A small image captioner, trained from scratch: batches of 128.
Rows from block 3 of the text decoder of a small image captioner, named by matrix and row number. Rows with one number belong to one neuron. Each number is 128 + 32 x the weight over its row's rms, rounded and kept within 0 to 255. All counts start at 0.
After each neuron's rows are labels from the 100 texts, of 14976, where the neuron reaches its highest value: "fires on" is the input token at the peak. Only what is clearly more common there than usual is listed. The data: drawn branching plants. In brackets: how many of the 100, against the usual share in percent.
# fc1: MLP up (decoder.blocks.3.mlp.fc1.weight, 1536x384), inputs 96-191
# fc2: MLP down (decoder.blocks.3.mlp.fc2.weight, 384x1536, transposed), outputs 96-191

fc1.749 [109 157 184  74 132  85 107 163 109  66 130 160  73 132 136 138 124 164 115 126 124 146 155 137 113 129  55 106 159 118 128 164 148  58  87 133  95 135  85 170  99  41 120 130 107  93  68 185  80 140 123  92  50  96  93 149 109 144 141 119 118 103 168 179 104 115  40 102  99 101 132 106 150  89 112  77 140 138 153 161 157 114 148 130 114 183 121 125 142 163 104 120  94   0 154 121]
fc2.749 [153 189 182 109 122 123 126 203 120 136 115 125  94 124 142 108 139 147 156 121 140 194 105 164  63 137 111  98 143  82 119 145 106 102 104 131 129 115 126 145 164  88 138 121 175 135 118 109 126 108 112 118  54 180 156  97 132 190 111  80 141 151 127 137 160 119 147 114  97 114 153 167 134 146 113 118  66 151 114 133 119 100 119 111 170 158 135 143 136 124 128 143 115  48  63 147]
fires on: "white" (100 vs 1.7)

fc1.325 [ 89 156  94 120  97 163 125  87  80 127  50 112 141 116 144 114 167 176 139 177 149 151 113  95 176 127 149 148  75  91 113 135 164 148 137 141 100 142 135 116 169 118 111 145 133 147  82 148 165 118 111 111 154 150 130 131 154 162 141 120 118 117 131 114 135 144 121 125 112  88 141  78 176 154 124 145 218 145  59 141  57  47 146 131 149 127 145 137 136 112 120 155  91 162 171  95]
fc2.325 [205 109 161 135 115 110  92 157 157 149 140 139 141 136 167 182 130 130  82  66  97  86 133 124 130  96  62  71 168 129 116 126 130  86 113 146 164 118 146 150  78  84 107 134 125  62 180 155 119 113 181  94 110 126 162 109 108 109 145 110 151 141 137 170 114 128 137 115 191 134 121 177  72  50 162 152 104 160 136 121 182 154 136 137  98 160  92 112 103 161  86 112 159 121  76 185]
fires on: "red" (99 vs 1.7)

fc1.650 [ 85 153 174  92 134 133 116  26 144 145 148  94 161 133 101  93 109 185 139 194 152 161 135  56  97 114 129  95 141 139 126 174 129 153 127 122 180 115 159 174 130 113 129 128  91 140 133  62 134 173  99 159 147  80 103 156 174 169  91 129 107 108 106 129 124 147 124 138 186  96 115 127 179 122 164 131 137 127 182 103  73  85 124 149  96 175 142 211 121 186 110 101 110 142 129 164]
fc2.650 [157 178  90 147 194 122 115 184 135 153 148 174  67 113 155 197 149  49 164  41 134 111 135 174 145 106 178 122 144 112 139 115 133 126  88 121 106 141 118 105 130 141 103 140 153 183  94 169 143 123 143  71  89 198 119 118 123  38 127  77 171 164  98 188 127 113  98 105  62 125 115 128 112  84  83 179 130 151  89 129 184 148 101 124 149 125 135  86 120  55 126 121 134 152  95  23]
fires on: "white" (26 vs 1.7); "pink" (11 vs 1.7); "at" (8 vs 2.1)

fc1.84 [119 138 152  77 113 104  93 141 122 116 126 126 118 101 141 110 102 183 140 157 148 146 117 120 134 151 144 124  90 102 132 147 128 119  59 130 155 115  82 118 125  15 135 139 129 121  91 104 172 165  91  93  94 152 142 124 134 118 110 170 126 121 103 176 169 164  85 126 168 138 145 120 150  96 171 130 208 144 101 139 122  87 133 149 116 137 131 156 129 129 191 153 119  34  74 114]
fc2.84 [114 121 125 127 145 112 144 178 156 178 115 145 158 109 228 164 118 180 149 194  82 155  69 127 131  99 119 161 146 118 148 124 140 151 137 139 128 131 122 135 136 173  92 123 158 123 116  89 143 164  86 147 115 120 126  95 107 100 151 144 153 106  80 104  80 121  90 137 142  89  70 109 133 123 104  69 142 152 133 138  82 140 121  73 127 157 142 149 114 144 150  88 122 111  82 117]
fires on: "red" (100 vs 1.7)

fc1.217 [150 156 174 115 195 131 109 153 116 138 127  46  69 172 124 102 152 119  56 174 178  69 141 109 155 129  47 111 107 143 155 128 140 105 118 105  97 122 157 110 134  80 141 146 164 102 125 107 115 102  83 111  96 191 153 145  71 155 126 159 130 118 119  56 172 164 118 131 166 144 160  79 137 120  60 162 158 134 136 176 114 102  92 115 118 151 138 102 171 135 105 144 142  98  64 132]
fc2.217 [122  58 157 137 129 113 155  88 158 118 123 151 150 149 138 148 132 216 160 125 169 143 122 181 146 110 152 138 164 112 171  42 134 105 120 105 122 162 144 113 127 174 127 181 114 195 112  84 138 168 122 174 171 150 142 111 138  22 148 133 165 130 115 155 102 183  94 133 138 106 150 112 178 100  37 100 111 176  64 127 135 143  96 194 127 168 119 148 119 147 149 163 172 159 117  77]
fires on: "red" (100 vs 1.7)

fc1.475 [132 132 180 109 125 125 161 106 126 109  47  82 123 125 173  96 133 148  91 138 133 145 116  76 123 122 138 102 120 113 187 107 127 119  85 100 126 128  87 139 128  51 145 118 118  77 144 132 124 100 155  92 110 139 101 162 106  86  73 178 107 103 125 101 173 163 154 142 112 136 188 138 153  87 163 158 154 137 103 109  92 129 118  68  71 122 143 234 177 132 125 141 123 160  72 171]
fc2.475 [129 105 148  70 157 127 114 161 133 177  70 206  97 134 111  84 158 164 165 145 128 122 143  70 132  96 156 164 103 183 146 149  80 160 154 168 163 116 146 118  98 141 156  91 123 170 152 109  98 109 161 173  96  98 111 112 144 149  98  70 121 166 122 110 100 116 142 152  92 175 174 107  48 144 131 129 102 106 189 149 122 135 118 158 104 110 146  61 129 104 137 116 136 162 102  82]
fires on: "red" (100 vs 1.7)

fc1.10 [125  75 131 126 195  69  96  96 132 123 119 116  94 113  95 117  73 176  91 166 136  93 107  35 140 140 125  84 146 135 107 164 128 109 160  81 193 117 136 181 142 128 114 104 130 138 121 196  77 138 164 140 158  95  79 139 134 163 150 141 118 115 148 166 157 124 154 162  94 133 130 128  98 156 144 158 107 140 102 103 171 161  94 111 117 174 117 213 117 118 137 215 145 123 113 152]
fc2.10 [ 97 136 154 139 165 193 129 182 118 123  90 122 120 121 165 139 172   0 126  86 132 122 147 232 148 165 107 124  70 110 114 119 121 181  63 151 132 134 116 122 126 157 152 104 104 144 146  10 126 121 114 110 176 196 156 114 119 120 155 146 153 175 127 172 101 132 147 133 133 125 109 152 104 100 123 135 134 135 122 150 145 105 104 133 123 118 145 103 149 152  98 124  55 120 143  71]
fires on: "leaning" (100 vs 3.5)

fc1.606 [104 161  96 120 112 168 130 107 149 186  61 116 143 115  96 158 147 134 125 136  44 141 152 123 136 134  77 134 116 134 157 157 160  94 120 140 114 127 147 128 139 145 105  78 122 151 172 143 124 127 118 151 171  96 102 222 150 162 134 132  76 119 162 179 117 168 123 143 195 131  75 132 197 156  87 195 154 140  79 161 135 135 135 137 159 127  79 115 172 118  94 120 132 115 163 103]
fc2.606 [138  28 137 153 107 145 143 126 111 102 174 137 121  79 173  88 198 187  92  81 101 129 176 135  99  63 179 161  90  82  97 100 108 226 115 128 170 113 102 212 139 155 135 167  98 122 132  51 119 121 136 123 124 145 119 116 114  67  64 157 142 135 105 118  80 115  85 156 140 130 128 104 156 116 140 152 144 162 158 148 190  67 154 106 113 160 168 155  91 177 122  92 146  84  99 117]
fires on: "," (100 vs 22.5)

fc1.269 [120 201 129 103 171 127  96 162  88 120  65 100  91  95 124 149 123 104  78 163 124  61 119 129 135 100 168 102 155 172  93 174 144 104 155 127 112 140  45 113 127  86 133 189 190 154 125 168  87  78 136 160 141 142 147  91 123 163 173 153  89 114  97  54 107  99 145 113  83  74 143 117 126 100 118 174  86 171 108  91 137 108 106 103 158 117 121 155 111 145  86 175 129 118 127 110]
fc2.269 [100 131 145 112 129 140 135 119 194 178 129 168 103 121 107  82  76  96 174 128 126 125  78 253 106 106 128 138 134 143 115 106 112 121  94 118  98 120 121 220 201 157 159 116  90 159 143  24 174 100 110 122 113 135 175 118 166 107 128 176 107 120 139 156  65 130 113 134 166 178 142 169 146 111 129 133  90 146 151 180 121  84 162  97 125 129  67 115 149 107 145  84  86 160 140 124]
fires on: "leaning" (100 vs 3.5)

fc1.620 [127 166 142 121 131 118 116 119  98 100 126 147 157 155 107 147 128 170 112 166 132 138 148  87 154 172 154  87 121 125 166 117 126  89  80 147 177 178  97 129 127  15  81 117 136 134 110  87 181 129 110  85  81 140 112 133  89 107  43 130 127  76 125 188 116 112 105 106  89  74 144 136 114 170 148 142 113 144 115 160 159 136 157 111  96  91 159 127 112  67 120 136  96 141  73 151]
fc2.620 [131  92 169  50  90 103 126  80  84 143 102 150 119 177  77 116 143 163 173 132 151 132 163 144  43 131 151 142  75 115 134 136 108 140 144  71 105 164 138 163 124 130  98 147 112 112 193  71 103 124 176 154 165 142 103 110 129 159 142 164  67 196  82 118 144 188 128 102 181 141 137 101 220 148 106 126 152 109 144 129 131  89 179  92 153 156 159 173  97 145 154 147 119  85  67 128]
fires on: "white" (100 vs 1.7)

fc1.459 [ 19 105 132 152 128  91 178 161 127 116 123 182  96 139 132 118 123  90 140 128  96 103 131 141  83  92 108  91 123 166  89 119 114 134 105 135 100 139 147 150 157 173 116 140 118 150 173 175 135 128  82  41 113 107  78 138 125 146 171 150  82  83 121 219 108  76 118 161 134 151 138 104 109 162  91 128 151 128 128 137 101  98 118 158 102 146 160 122 145 156 145 158 123 229  87 118]
fc2.459 [121 141 141 100 148 152 119 129  77 136 150 124 178 131 178 132 136 183  41 142  92 104 169 154 191 117 199 101 129 130 145 159 118 146 128  58 142  86 148 141 117 161 131 117 137 127 150  86 102  98 129 131 115  25 157 127 105  54 156 122 143 101 135  98 104 172 111 105  85  62 164 118 123 135 119 106 132 131 124 133  91 143 151 137 152 105 155 152  97 107 129  99 115 126  99  91]
fires on: "," (100 vs 22.5)

fc1.447 [134 158 177 146 115 159 115 110 113 112 154 149 137 157  78  81 143 121 113 149  68 130  92 160 123 154 180 169 116 193 135 145 119  96  66 137  47  99  89 140 182 143 108 131 152 122 123 125  93 160 140 113 157  69  94 108 166 160 169 144  85 108  82 182 120 111 141 126  65 110 102  52 164 155 103 151 107 130  97 135 108  79 137 113 113 134 184 150 158 143 231 150 114 180  96 143]
fc2.447 [ 62 117  32 147 155 116 123 145 154 185 127 134 120 132 111 178  98 155 156  86 137 198 126  83 143 122 110 127 143  91 119 141 118 126 211 143 128 106 133  71 103 117 143  86 109 139 124 116 132 137 137  90 149 102 118 113 116 129 108 120 191  56 146  64 114 143 144 132  80 127 122 144 104 113 116 128 162 145 133 120  89 127 117 123 113 142 112 146 122 170 107 109 112 180  94  96]
fires on: "leaning" (100 vs 3.5)

fc1.435 [159 195 176  99 143 186  94  77 102  94 127 135 121 151 140 126  85  93 103 122 102 147 142 140 132 106 143  83 165 144 101 153 135 154 129 132 125 110 141 118  94 115 130 174  97 108  89 159 150 108  99 157  66 126 166 123 123 108 187 132 144 105 152 160 140  95 115 119 177  89 159  34 115 105 133 133 156 141 133 157 107  57  76  94 127 119 150 191 126 171 114 113  99 136 179 123]
fc2.435 [129 143  42 143  75 113 135 117 133 146 127 133 176 138 105 130 138 140 173  99 133 141  89 130 135  71 100 160  66  93 122 145 108 118  34 109  83 117 138 124 126 118 143 118 147 164 165 132 125 115 124 171 138 130 132  87  93 155 135 178 120 134  62 110 110 108 134 112  79 177 137 184 143 157 157 130 118 104  77 135 154 123 163 122 183 143 121 117 145  99 115 144 119 140 171 191]
fires on: "leaning" (100 vs 3.5)

fc1.165 [145  64 154 102 141 148  73 129 132 138 149  64 125  98 138  83  97 132 117  79 100  99 140 124 129 105 181 115 133 159 138 135 111 136 115 161  67 132 137 214  96  45 158 110 141 129 100 116 121  92  93 118 111 162  76  93 199 121 178  79 130 102 141  94 137 184 141 175 147 156 180 138 148  60 152 148 134 163  94 144 129 132 142 120 127 155 147 126 122 165 112 119 126  46   8  88]
fc2.165 [130 137 105 206  97  97 117 114 139 112  87 123 160  81 126 126  99 166 168 126 123 128 108 197 163  88 140 115  80 102 152 159 139 155 141  94 111 124 130 159 144 119 110 103 123  95 169 126 137 159 134 211  73 133 177 183 124 162 155  92  68 164  57  26 154 162 112  95 105 129  76 126 112 120 139 126 176 192 117 169  81 131 147 110  82 179 118 109 172  64 116 101  97  82 113 102]
fires on: "red" (100 vs 1.7)

fc1.55 [ 51 127 130 125 201 118 128 203  89 135  53 102 170 143 148 167 110 111 161 190 122 121 104 181 127 125 165 146 162 123 126 137 129 104 130  93 110 176 159 146 127 139  96 174 144  96 110 126 141 113 130 131 129 133 139  99 117  96 135 109 139 135 125  80 137 163 182 150 171 131  48  94 128 122 121 172 120 138 184  98 117 177 123 104  99 103 136  83 154  94 166 142 166 140 137 147]
fc2.55 [178 164 129 121  54 149 164  51 149 141 186 160 146  87 120  89 117 127 115  60 110 130 138  88 155 130 110 146 109  99 133 117 150 126 140 140 149 147  98  78 138 148 151 117 102 134 126 128 147 128 132 128 109 165 103 105 119 240 119 120  46 123 113 135 130 104 146 118  81 138 124 148 111 177 130 104 120 129  84 101 148 124 183  52 157 185  95 128 125 155 126 170 127 108 130 181]
fires on: "," (100 vs 22.5)